config = dict(
    arch='dit',
    model='image flow-matching model',
    dataset='made-up waving flags',
    train_examples=97500,
    image_size=32,
    horizontal_flip=False,
    conditioning='none',
    objective='flow_matching',
    cond_dim=192,
    logit_normal_time=False,
    norm='rmsnorm',
    hidden_act='gelu',
    mlp_ratio=4,
    head_dim=64,
    fused_qkv=True,
    qk_norm=False,
    inner_norm=False,
    patch_size=[4, 4],
    layers=8,
    width=256,
    positions='sincos',
    optimizer='soap',
    beta2=0.999,
    learning_rate=0.0015,
    beta1=0.95,
    shampoo_beta=0.999,
    eps=1e-08,
    precondition_frequency=20,
    max_precond_dim=1024,
    one_sided=False,
    adamw_lr_other_params=0.00093,
    max_steps=25300,
    batch_size=256,
    epochs=66.4,
    lr_schedule='cosine',
    final_lr_fraction=0,
    warmup_steps=5060,
    weight_decay=0.08,
    adamw_weight_decay_other_params=0.05,
)
Rows from block 3 of a small image flow-matching model, named by matrix and row number. Rows with one number belong to one neuron. Each number is 128 + 24 x the weight over its row's rms, rounded and kept within 0 to 255. All counts start at 0. Numbers have three digits each. After the name is the row's rms in percent of the matrix's.
After each neuron's rows are labels from the 100 images, of 14848 (inputs lightly noised), where the neuron reaches its highest value: "patch colour" is the nearest of a few named colours to the mean colour under the peak. Only what is clearly more common there than usual is listed. The data: made-up waving flags.
# fc1: MLP up (model.blocks.3.mlp.fc1.weight, 1024x256), inputs 64-127
# fc2: MLP down (model.blocks.3.mlp.fc2.weight, 256x1024, transposed), outputs 64-127

fc1.132 108:148173105132096129111121144133098115127111107106125142108135075182105105160085111070127077127145126132128165110149141141105114141116117146126115100138132104081170120098186111131094119132130102
fc2.132 172:142105142130118129110085137064142164165095108133126118107158101148158119143114099110081069143098144111115142091130137136141128131138134135110098145101123144092101158133116127138136101143122138
patch colour: black

fc1.391 089:086140135145128100159118174126106110131125151146130148101129128085145108126152093119140097183128185082102169119116096149145125150137109075172129114152120158137156157153117146119115119122132100
fc2.391 102:128099147178105133064112134113128160125129115132118144131126128148176103128104123155096168118092121138143128147114153109134129119131092121126117113138174109122107111160158157123083065119141110
patch colour: white; pink

fc1.120 092:133090164105130131125154127157160079108122098123088160128082145097124137134159191109071155096132113134098093079145118089104131104135141109132135112139148123123129162109110155102107103155077113
fc2.120 127:137123136138148133124146157118128116092153148147059177145129130127097101127113150104068096151117134149163178178106088152140115113125167159126145134153124126109153113107102174115150136106111087
patch colour: yellow; orange

fc1.400 120:139128124111152162159116123114145138110129099111106119117147149141122189131146122125135149130106133122139112126102140126091120125125151119154133090116134148136140153155130106148184148111109130
fc2.400 094:146128134133136136134133130100110108143126165143093113111108128147135124137114148076124083126144170187109105156145142114094106143072145128137157103136142115122112101143121088136127182150120121
patch colour: red

fc1.686 079:155108140122163118126152129154115088103133112145120145118170130127126118130127112077088128128113133109105097109151146157140143099110120152134136089114117102154114118115095116132104114138111104
fc2.686 115:159151100164110120101118133161141111130148102114086150118119154144123113109117167121047115126099164156118143163090108130155156149161145148130113104159115140123129142118124154126172125113146108
patch colour: black

fc1.443 090:133135155148143116106120117130077076113136128105113121093136147088142140134131149154152105126101146099160113129127089102154109133116119073115126132161174141149135179117059140164127106147150126
fc2.443 096:123135139110134167167116117132121127138159147123128072130109129124181174120143118088143118130136151101136162126140149114168134166098138134111151101144119112131134143152115129118098083160122090
patch colour: orange

fc1.316 121:135135123145174147092135150129144106113121106148136125144104131141170134090138135119124070167122130150119137130134034151172127132123110086125111135137148157124132147143141106130104143172137103
fc2.316 136:100120111138100139192136171136124126094111156113116117112145119130179152104101116088119176135124156142148096143077072138164135146119114122133155159114119123108173112102151135146136153122140147
patch colour: orange; yellow

fc1.620 109:113136134128139141142146121137097089107155149179132131153169125080115121112130140143149160151135105152080128138134112181096128118193104125174149118119195149174143110132155162154136111155114144
fc2.620 092:130116128123149123105137109083117113144145138121102112136131116094123149124151132108126111111129119111111108166108148165155157177166133139119141137146100138148144173105154121149132104146126132
patch colour: grey

fc1.128 103:136123144136154152141134122090184124127199126135124127117114120092151133157128139128140099109154172087102136108102199141130138227167089130132117127093103102158146107178135118149091147104144128
fc2.128 088:178125122155094152134098150145153127102159126116133119170147107172082093161146091124118143124153154139162108120136128103129121106159145098125096102151141132101144155145118139141164134136119149
patch colour: blue

fc1.598 130:128125077122139114095163157144080127152060124110159106094122125131111101121144078127137074118155089148136130128122069106119135092131114096142198130180134128145121125103113140106154119177136104
fc2.598 123:140134140129140138172106151124188117128181151127095090097095113146146156132155147103079111131129139132180162122123142111094153089054159102086081105131154120084131192096174154104152136142107101
patch colour: orange; yellow

fc1.165 114:114133109130105130109100151120095130104160127181156093109131159116103114107135126146158161117115127135103113112139126153106135096163105143123102092121158131146165117116123096149127094165098107
fc2.165 097:131126140133188135141146167133130106061133085119106155127121123130111145102133145087129105115172120101120150134133134114161153106158176131100138127107126153134112121117158164113128097139090125
patch colour: brown; black

fc1.717 096:108130114130140141184122148075139081092172128146118154145108146111117112147104126144133126144095127136110114103102085132118166133111111112138111150119113128158156173089077089131167119155120151
fc2.717 096:169159096102099126133114132088140101101106146168091126127164149159128120132146103136095110191111081136131135127147159094115098129183124133104129105088154166110146148136087151123094155152148135
patch colour: white; pink

fc1.194 086:132127148112135136079106103125118115134065149131187144128132132144119144124151091163150146138152085090086136116159111107140110088124155163122109136153087122208130136109108108152120115125134120
fc2.194 080:116122117125121104160127088122123132138117122127166157157134123113126122125102108120142096125148106150165105143087121195154134128137150161115210127158139144164155108098107113155110117156149125
patch colour: orange

fc1.593 078:137136137121154148132101129114171107121164185121164155140121127121121164104158130113133122134163184061122064156113134095083108119161142103166106117095150134139093140164136107123124137129107110
fc2.593 077:151146154151119142107137125137148145151145098109146108139135123138114094178132154128115119140135149138118177133134106151123125102173140139169135103105114097181118083158131114122131115130141143
patch colour: purple

fc1.192 104:125118116126157162123119125151113160113110118094146116177114082108136111136112127103127165132163112136126132064134111134132126106110105115113114131056173120182119114104108108115121105142140144
fc2.192 100:103149114057103102113115101161105133108120142087114181092112152095124121155102148175183134101142126156125148132139133112136118122054124116190111125117176158118113149156166147099145088075136117
patch colour: purple; red

fc1.718 127:091123116101146133132123111110138139143102120132122093113121071123170127146139110075133112138134103108142132098125166123086144105085108101167117110130131098101141146127114112130135161108103120
fc2.718 118:149129121171132148143128166146079127125127070113147164120088105098154121116155143139166157101140136109077099100154136111135147112135160144130150151165120094143124167146158167120116114111175167
patch colour: red

fc1.348 090:111110113155116094136119143121116151113120120145100128110116133120131106141159124102127069144129173142113156142146137103133109121087091095168161111099133143156137137177177070162189159112158127
fc2.348 099:149107084173109126135117133159159145108144109110088119129115134116129111100115171111106147114116146096156161128113132133111141122129118127156075116119122089093134097121151145130145084102108107
patch colour: pink

fc1.135 091:133123115095144123149113105108118170105116097129098108158072130100113117143155146120126152126138085116150105111082146101144100137111085127139092148156135155142086128154104128147119145153149124
fc2.135 084:141147128121167126124166097101121102108144139136119147124162127138137171089118134117155095169117132167084093149144127145127113117091132156166145142124133156103160134123158111108116130113122120
patch colour: purple; blue

fc1.327 118:131127113121153131117159147186071134113042142130158152114122136113090112149134071132125129140162125126152134166140081076116119085130158129110176102159121126123117131103149127102135125135112105
fc2.327 104:137124121131097088131096148135097139130107166087145160118134121130124112120158101131140101134169100185107139095129186177123133149118160143099144086149148108135139110166110112101150142118090129
patch colour: yellow; orange

fc1.669 091:151110089133144113114130129160121121111111137111150086173135120128121131126129119142139150127070114130113081144149134147095115130089120148119089128108135155161117166121113115125156093122132103
fc2.669 097:171159123149088118123131104117124141153167113128173131089117112132112149137125127129126113158102124156121186118120150108091151117074138124120149137140125132088171095112127142104112087139136106
patch colour: pink

fc1.342 110:108119144132127132104157193115092120096097124118129134163148094078119151111136119139126142113108126138082141123131124151144131116160096143144120127147202144140154120125161109115155117171107116
fc2.342 107:149130114157128098148127127124148116139085189118146149146160133140119156115117127146111104131106140107142146178097127130146116131132121104095127104086136110139134100109136059132105087098133160
patch colour: grey

fc1.720 086:118130172129110100139135124080117132145118079154128135118123153103142126111140140141134130158078105114131103145093175062135108152137129121130110102130131148128124128173148104165159142071088115
fc2.720 076:155115170127109101137112105101123150143145186145104136135118106144106103098148152098105119130134100086129156084180127121154132134163148140082175093164135108134136096131144126148122109183107178
patch colour: purple

fc1.591 079:129118134107141128147113125125115164097100101112142103140144131098111116140140144102117110126087075127087134135102165084116180126132111199127151150135170168121118089112108119113126130099133151
fc2.591 085:107120101086098127136178100125160116097104158128138150119075136166142122154114123150132128108140097129113140135136145166127152093114131110166151122088125119132140133120118120112200129102153201
patch colour: blue

fc1.144 106:137124166113147134123117096148128118093147119150111149131102059159176157077112091097123109133147145165142110130144124124148125102130125119114134154137146154125138125150145152124135108140146122
fc2.144 098:153115148105120123102140125145149108138126116143105121141155133131099101155131130130136109149186102148134154136156138121128128137128163169135107099167097159100110099115119064116137134151112134
patch colour: orange

fc1.592 101:116115137139106128089139111117184137147113115114095130076112106089081132125175121127125109137127090111105145130144144110118113148156096157163152135165136113108164150160150160132095149129128157
fc2.592 144:096092159113164131140124152115130126120161140108121125151101105119092116109084085126119125152150103100093132144110157135117120073128118162118164150115150126100107117124179132119130138128113116
patch colour: white; pink

fc1.270 122:119131118131129160099116135113162102140086130133123116148115160045192162123146127139121116129122119142172139120104089135110125104116131078133090132165139173109134115125104146156102121157113107
fc2.270 101:161090156099155161132118134134144145164178118115039096127135126122141131118176130098088117130111123118122162095148137120135126147123167133156150118165076140145131142086116135118142101168094114
patch colour: orange

fc1.137 112:127129147114114134122119144176134061114113135195129153109067124135165101088167113132118147146102146144136135101151143161133138102128122124130093134119171148088117112118142166134100120172098174
fc2.137 103:129142107146145147086114125173097167127133100114135124105125093120118138134154138145123094147133123143140112106124110117172125112101134128210130063139126178126147144129148104082125175165101147
patch colour: orange

fc1.719 101:148174136141159125096134109149103106073155150150121131077129120137126133107110112159090117145094081077069163101131121141132130133117151105131131148083121137174178142113169123136088173110134112
fc2.719 129:124063102093138133129185109113115117139176153129087127109098165093118127115120123117176121133091120139115112128133133141119109150114129148124144133109162144134127109079124105110131185109097127
patch colour: pink

fc1.22 092:130119130133162140124123137163109100120127098108102097120160129131149156100165127086108109121126115141072096116137145124114148095115133153134157109115119111147088112076103115135096127134112094
fc2.22 100:107124159107112145173140114116112104177151141132181124126176132101131119122178088141176140117156113101118077102128167127119130114127133121144136147100137133139126132133104110129090118139124135
patch colour: black

fc1.274 082:145130090108119113154153145166142171139111097137134140110113136122114135161105113095107137155147104164129075091155140127130125107114161118120141139158121120110116113126127072084102158163172121
fc2.274 079:172104100111146103115123117121092112120165175107172145138140123131131098093138135177156157089132167164128120140109117118140110102128148154150099139138122135156177151152070116106132155109131147
patch colour: red

fc1.683 105:125115133146144091136139115109136126115142100146150143118112145109175199115124098106147153097195133085126090128114140094113136140178157137151095124103127109078115156139099129119086167133125110
fc2.683 108:147162138113139125149130130123122110151113143113164162156148136125141051106106147122143123096215135153138174103143139118121136144165130103165157140101100137148140077125114097141143158104108114
patch colour: pink

fc1.72 101:131154149129113122111132150087117105106119092118145103142098156131112097147146091126095117136134138087114127147084154062095125120156083180160149115128116116178138099151113167146093136100139112
fc2.72 098:133116147120138122182158150135174145143091132144149122117145119120134135135106115118147140110128131123098173124100116144108166143151143110122119141130127119149133151134152176128131178109121157
patch colour: blue

fc1.602 081:104137165147164155105112100106139118116123090089120158117130116076161175134141144103111093153159140142096111120114116115078136114150069136117136148123163129130114173098080172121126124124096161
fc2.602 082:121152144108076143110148109103109153125131155125123116144137132157108111140132174115091130141128129119079132151126154107068118135137109159130109188119173131108133085101136175122149128112089176
patch colour: brown

fc1.80 080:108135126101130148103112173119151129123082124133150118132124130086135165094126116121105131106126149156164169101104153143117128153149123103106143152084130116128073165181163119151137099110093148
fc2.80 079:115116155108138111153157188108135122149150151128148159118138117141142092078142129142117103143153136099103072137131088122124124106189165131109125137114128164128198100153099120131152110175112100
patch colour: purple

fc1.23 080:103113123158094109140128100129163161122107105179118115157098132167095125140168155214152153153158136139052137138140104078096105138101115104138149128106173140124166142142131105132120154068133151
fc2.23 091:129131132157114134109141121082119169174138129126130102099119103119104109128140149109161130108154154084111135094139170121148171141115135152132123115152124119138147115114119135114122098142149092
patch colour: orange

fc1.370 096:115136135133115119110162142152094131132153185152130125106130139174103104133129098112126152129141112091107104133140132144157132098168121113118120124117112099163137129098147119115155110121161114
fc2.370 088:136133134105105134128103135116126130115148090131132127082104163066158161131179132141098090118137114128118153100134174107178149162136120117071114101150115142159151137146110130118078098144155147
patch colour: blue

fc1.62 079:117121120132161122151144106117137093129094142115112137129135152121173173143128131176155099136088132132141113115085107111128154136151098094145154096129111117132135093135153154134164135061066121
fc2.62 081:066146158113130169102143167116141143102136088156089116134123121122099110133139152130147139139108136152134148081141126125163120077155096142138113098122165135122122142146093133101093121147138193
patch colour: brown

fc1.563 114:132118132116094085130146129108132118090159140168120121093107140125102099112126128179101148147105126131065164132161126164127119171102115100164130106116114131173191160150140101143084121109115130
fc2.563 164:134119141105114153125105112124118104145111084140144163102158152119113119097154091159137150146100124115140120118123122129171125118161175140124144140130156144135147122124104124158099140113158144
patch colour: white

fc1.74 094:169147065120124130164094050126152105134100135180099191133115140149128102082143111122113116145120144097115116135128142150114117137138142118087137114161106136110154111114151150129083137084141170
fc2.74 098:134155124129155161123165130120132094182184131120146131118133135140166107100141134121127144114108130130109113088096122136121092128135143117107121110187110139147110120123162122133174127102137080
patch colour: black

fc1.53 104:128140171119141111144135128114111125133166120099148138111113091100153079120117132133126132129119099123141137136107095076062095128150137093128123100134126116123124137130145160135126161139109099
fc2.53 100:159095155151137088108103150123147108142123124115113154129149108146121103098172158107105150134142156179100165119159120127122109139064152112090158093162113096110136160147114090132122160074158125
patch colour: grey

fc1.358 094:157107102130154088124109143159107094073141128111099156107158107122156129119150114100088135125103108111087114085160139129134111106097139178117134108137090078140178122099133087128104104130110089
fc2.358 119:089134159115112127144096107156125143164131175111151107109145098117132116130107145117169113125160134073082111070167136092128176122112143162146121187101109151115133118118121138085117119146144136
patch colour: black

fc1.446 093:137117168071064138146104129104103139114106166090110133130144128129114109090126102109113096131116136105110117167132137104138115179126111142121102122137134132117114095097118128118111136111098133
fc2.446 090:138149183085149088099134134099156146136111101116111138146124158132089150075111111119140125106091119117127143135147160127101084100122150113160124139179119128118111136073164117117142148146108152
patch colour: brown

fc1.654 100:137114121152085150119124125136119121074086132160088108111104155082130151125138116129144128170157131151146130125149116113155104126113177090129123128130104125131109160157146097121110113130110115
fc2.654 087:152151105108168146112141120090131142086135140138123141142151128122101126131132139142142142110163140094113143129131119142153132087134105142129133100110133146150146067183080107085152111142108092
patch colour: red

fc1.63 087:130141147113103133135091155149132091150134138165097117144123151123116113126114073118151155126096120121100114122107110113132156118183114119141119116113159142088103099140170164115112130161120189
fc2.63 093:115139183096087157150137135129120137130116116141136127130098106143147122134141138138128090125151118117178088185132113157145165143127127171177161106135130160132145109130131159103146123110078142
patch colour: pink

fc1.489 090:124142164137158134093171122085118140139113105101142131117124090127136124112093117119169087164154100173103150103124126122102136153146092144133115171105134163085152163129123177115098133121135163
fc2.489 090:135114156103134140144086097121116100158166142127158112124146134139119095129168094128198098096146151114133094136123138096137149125159144136138150175115143112152145100139123129133068136132132116
patch colour: orange; yellow

fc1.601 135:133137108086126141102109125143098131162115161082118105134124139132107116099147127101087113066081131155115125114140168136145129098128130136068102120076139125114134149074164140116125148134123133
fc2.601 140:124137107162131130107136157141144138108090166121122154130132120123132146166131096156192124058165151091083093090136116139125129135111121127125120110156160143174142184122165106137115110141101108
patch colour: grey

fc1.596 119:139154087092112135123107108122141090144122143119165151172152151133131119093131108117145096090119112164083128135142128142132111149079125113145140100142132131138160142122137122127097146168136104
fc2.596 184:181156156108144112098111128087133138122139133154136158124148111111180157122137132117151141144120156147132080121158161128155106131135094124123105098117152155098147164142125124122099108086154175
patch colour: white

fc1.289 080:094136164173157137130140115165104158105116129080154154119121122112161177147125048101171128126148148128081120128108110123126154112137106133110097160122106140104103151136099144111120085137129144
fc2.289 072:114152153174116118136101117124133101105137113138155178112150098122121116112172055133165102139111139146159115118146122112157138092125114148119176173113111103140141145129144118110152091150160112
patch colour: brown

fc1.269 094:139149116118115140129145121099147121126150098100137157106199146079106121097161132106134134087169120090139130110139112154212162152117113104159130151090109135147152138108126111174116106133125141
fc2.269 083:149121101099120132112090142092130125108153135136157089153057091140121171113099141135131098139151146089109144133140146155117142132092096149152190157146135152061146143132100138151145109141135124
patch colour: yellow

fc1.350 117:102129142122143172170164122132149138090091117124161125177123067113123115152123133077134150127167128159163104095106159129111137133091079092107124102051146122121113131104146076142112146093135149
fc2.350 136:112122140123094134129089132133104108112163150120115122104089169154126108145162140139140138083195111074152130122144124165118143124146144156144128131092137122110139116140155125071112156108115126
patch colour: blue

fc1.571 131:112130111106119153139119130120114135138124112136168145102124107083144138124122149096145128150143082135150107116147130128097124110097092135124118112126114120043107153144107132144133099118134114
fc2.571 097:085143135133119104165198127104124156135111109121121103137136103107149142126111130150111148100157130161111152123112135133140136116130139110114091131178132145142116098177125131148133125141116090
patch colour: orange; red

fc1.97 115:121125148127125104090137141055148155094111076113176146172101159147085091139126134113114131112107173141129131118115138102104114142101117120118113107129119110148148087088114115161132135126118150
fc2.97 101:093147124121122130153149140103114125109137148123161152122168124169142142100134129163142113135094140128129096154092076137115097154132117131196123093172141188143130154121155113144141110141070107
patch colour: grey

fc1.317 088:123124108151139152171059124149135138141144093074143108114128122126110106132122103094124102106129142100103138115126110131128150154094134140117156133099163131152162115109166149111125115177117174
fc2.317 082:128140097126139134141174132152122146107105167160167089136123132137159137157192136140098146132101127162176117088142105094126155119106136138109112169114129156137140130139101140090155091117146137
patch colour: black

fc1.707 119:115119130136112083129109110154143174142141099111179105093150182076139148121131144109119112094111167114102154149105120098135106131159128120180183116112113109131121111142153106128134098129118093
fc2.707 102:135154164144151099120152121122136118122118111116170117155071115124125117096114115094149158127165157122160062125115160125127091135144148105079078114084148131141123136162134168115109103090149101
patch colour: grey

fc1.728 082:093110120120161107107139111167093110151121146092134112131101170113143121128144134123111124097089108122124145157131168138106087102084107125065170080117117157164088129128144113109169123112119112
fc2.728 089:127169119132086131152096107118133114147148103145120116124067108158144120167126101139110109164121170108135104122102138112117059127082128126082091115124145113101155134115162152131143109140132093
patch colour: red

fc1.762 109:174132122130131156111114149148122142136094176126126132097110117113125161112116110122144144140121160088151138157124173161099136139168106144107118121070138133137115108077152098159099149146114129
fc2.762 115:089153093137143119171097130130133116133141145152107195149135140132155121109116122137143148117173119129144115144151151161108154153174107120144102152102146149148054162092137121166146185068142147
patch colour: pink

fc1.726 113:126123129104108143136123161170102082118108144133122132182127064146116105094134107113125109134123127158134099092136117136104124144126104042131172158088165097114126149113133162117126096113129141
fc2.726 132:137148123140128132150111086113123122122135126162161117127102162119141127115119086173148133136141094108130173142106080100130114121126159146106116152100065154111107139160144131152130092134137091
patch colour: orange

fc1.751 071:141132104148109104144137125128159098151092106107192135107140165068120082132101158117126139127152088106147116094143129123136147147132179146089134143114125143135126121167123122134152131141133121
fc2.751 065:144121086167138097117122114165126168143157131136158131153113113117140104146155155133107109144169092146083135173108132121156159104135141093086138151118120119095138130110101102108115108094113114
patch colour: pink; white

fc1.253 091:115112128149109154136146119092135094129128121095149125107096134094127127116145115135139087127116073137123104136173121165136129116115094071097141102126130123134125096112106167170140085143170096
fc2.253 085:160068099122124115092137097153111101144108117095199149111146139138134127068093149102162115130110098105154125065118118136148158138059124115135136123135137123095111140079157118108118105134132140
patch colour: white

fc1.207 107:140084111106089141120085137136115100140147143152125111179121101135107124082182131129121128121069133090162138144137113090172105138116115100142138121101123116140130080134145059129190140106152088
fc2.207 120:098112112114135118130141164121140157098118099135155136131118127124136145122098148127062123135079143141170121133148133138147110153083123120147130106144115136115116128133101129136128126153121126
patch colour: purple; pink

fc1.626 097:115153115153097148115152122120133136154112130150125137122124115149047120139152130149168109141108211162137127143117111144081137096135131132129128097215116112151155109136114107108113132105113120
fc2.626 117:079105111097076180134119124181109120094126096114109089119101123133157106116154138125161096131165132142130144113083134122080116113152138116151149120138149129133151098134145155128106140176068137
patch colour: pink

fc1.21 122:078140092125117141120126106136158172107155117154127132142121123081121107159121134125152142149117131191138127147089112142156119162140131108133127134136168131151107114164115112136178134135124145
fc2.21 121:133107125091141136155130111135110096099099164096110106138124079114136168124142147125137126136158170117152129087161088143103151136115131111107171125121141136141088121124121158119109183189132154
patch colour: pink

fc1.87 081:123140148128135132114088145133103157111151104079141109142174078116157092155155146104121129082142129113122108106114110117121120113129140143103076164139118106137089076105126153105162132134134121
fc2.87 082:073126130181105100108152151140183094147148142105118109130085170130126137187116168152128156098147127148144153145112103136093143145122117142121150139155117163125144162118154125137152119154112166
patch colour: purple

fc1.470 101:096137176103129122113161095127146125099122101141119130126086129100101156085128139135124115165119121158084121095114139096094115142162131085153139147118165137095145189109106125116086125093107145
fc2.470 124:129112124161120129151152152130145117087134102125089130105118143126123146115141120102181151121111121130117134101175117114149139139097115126125128098153090131128108178124127111106141115138155127
patch colour: yellow

fc1.20 114:144135161126147145148163125135100167128100102136128133114108102094148149087133127100140110196131130128108120132128134123152116108108076112125128118119085140150129124123145100142101120185103129
fc2.20 116:152134145133153132111106117107109077109136123173155110158126167144113116120136103082098130105158125128126143168107151149169128114143089094120119106109044131118115137111140111141139122107107116
patch colour: pink

fc1.514 085:149124122122117086101139123124151111138129172125131166105159123157143148138136130136130089139127153133147148144155078127108141102148127128111148122142152134085122116130139140165145125151102144
fc2.514 071:161149089120130114174103120130129134144127094141138111160105150093156100154116116156137136144131143123095119133149098108130124111139136117126094107142105139126173118116112107146131142134104109
patch colour: brown

fc1.410 112:128115149156100120141145139080121135122179105136117084110160132137092158154111139074133142174137113136151134106111153108119129113150167151123108094117098110135124157132143121166157133112104087
fc2.410 094:151141119143127103114090160138109100096112155137150103146150117139151149106160117151123121104125125151121115126140162132120165143124164108071139063158135116134160152163119147094155120096114084
patch colour: purple

fc1.408 112:120143108148107120129082157145088123118169082158126085092127121124152133089126133168101120102175126149110143128126114116110173115163120074109122133083182121092149147154150101149169165155166112
fc2.408 096:098120149117131105157236175134127168142105156134170075132137135122153129112167134142104120122159124152109154127135130135123144144148112079117176146095152105170138116141128097181110210092150124
patch colour: brown

fc1.296 097:098132089124128158192118157130115143126111139110117130156128136108089121091127061081111126119117158076137128164109151091082154152113085101130107130097154101122130155125120119139136156152104170
fc2.296 102:071156115155103170139135107137113108081130123132169163116178126112124148141154160139126076130167159128121127114134159106103160140078157123107117133136139088116161101159131148123116102126124159
patch colour: blue

fc1.484 076:126238116098078128100124151137131102104119123150126115108162109119083130118150108143116092140097095129132099107139121111108125149111152171121114078131127107141164094107138080150092131148101166
fc2.484 101:122168143126126152183151071076119086115175152102157094141110127145136120139117130152191141131113125113117119130128131105108108083134118159147110148122144140127145080147165121137119112124148138
patch colour: black

fc1.458 112:146129068179143126106131165165135101128127074176079142152125143098153106109130161112151107093087136116129098070133101123097104158117141143110093137162123145135090108118190142111140141111114140
fc2.458 122:145111121029149104079146098123105106144135063125130077132132138120090147140139135144072139126153119145096116127159114136173114138130141126147084124136114122120106200159150119118146111098142122
patch colour: red; orange

fc1.655 081:119188089154085143141102144106161145140114175111155124136103113140090090113108072101162117114103146107152155159126092178163108150119119083138095119155105149139155108154167083159155174124150153
fc2.655 105:132157130187118136148183109157131127149166148142063133127110149136099099121070120123112131138139128126070174151109118143127166150118118177110091163138128146118160136115160120115175138111123112
patch colour: white

fc1.226 104:164120175090162156140146132116094105104145180100114152093125112116106138101155112124141124124148148163132133109094131132113132082114170141121179145132108125076141138149150118123179140134166137
fc2.226 085:169129161117118131117085123137115150107117054139119169193136115166084143127110141134160107145147119097150101103155131148123108097087143099126107142117098105122080090157143104101081153134187151
patch colour: pink

fc1.698 093:100133124129133139134110155139077098141115157163140123116107124142112179125131148163131156134135136127154138101102145113144100119125106199124126124149123132144121143132124121168111116094103119
fc2.698 081:114114115109099157129125119146100118159129118150147136147150153143147095130154154081111152186132136158121125128144131167113102107117133066140146112114143132151154126113113128174129117175147103
patch colour: green

fc1.388 070:134126149140156094151141105146133134120103132116114129102131088142095088030107086128126124111121135133114146125100111117138132130104128111127105143134165115149114093120131111167130112118144138
fc2.388 105:126144118137138109110113114109102151144118105096129132089146085128101133134141129151146141080088133149120111103111077137106150153114131135152141151100131152116136175109186140134173134095100126
patch colour: purple; red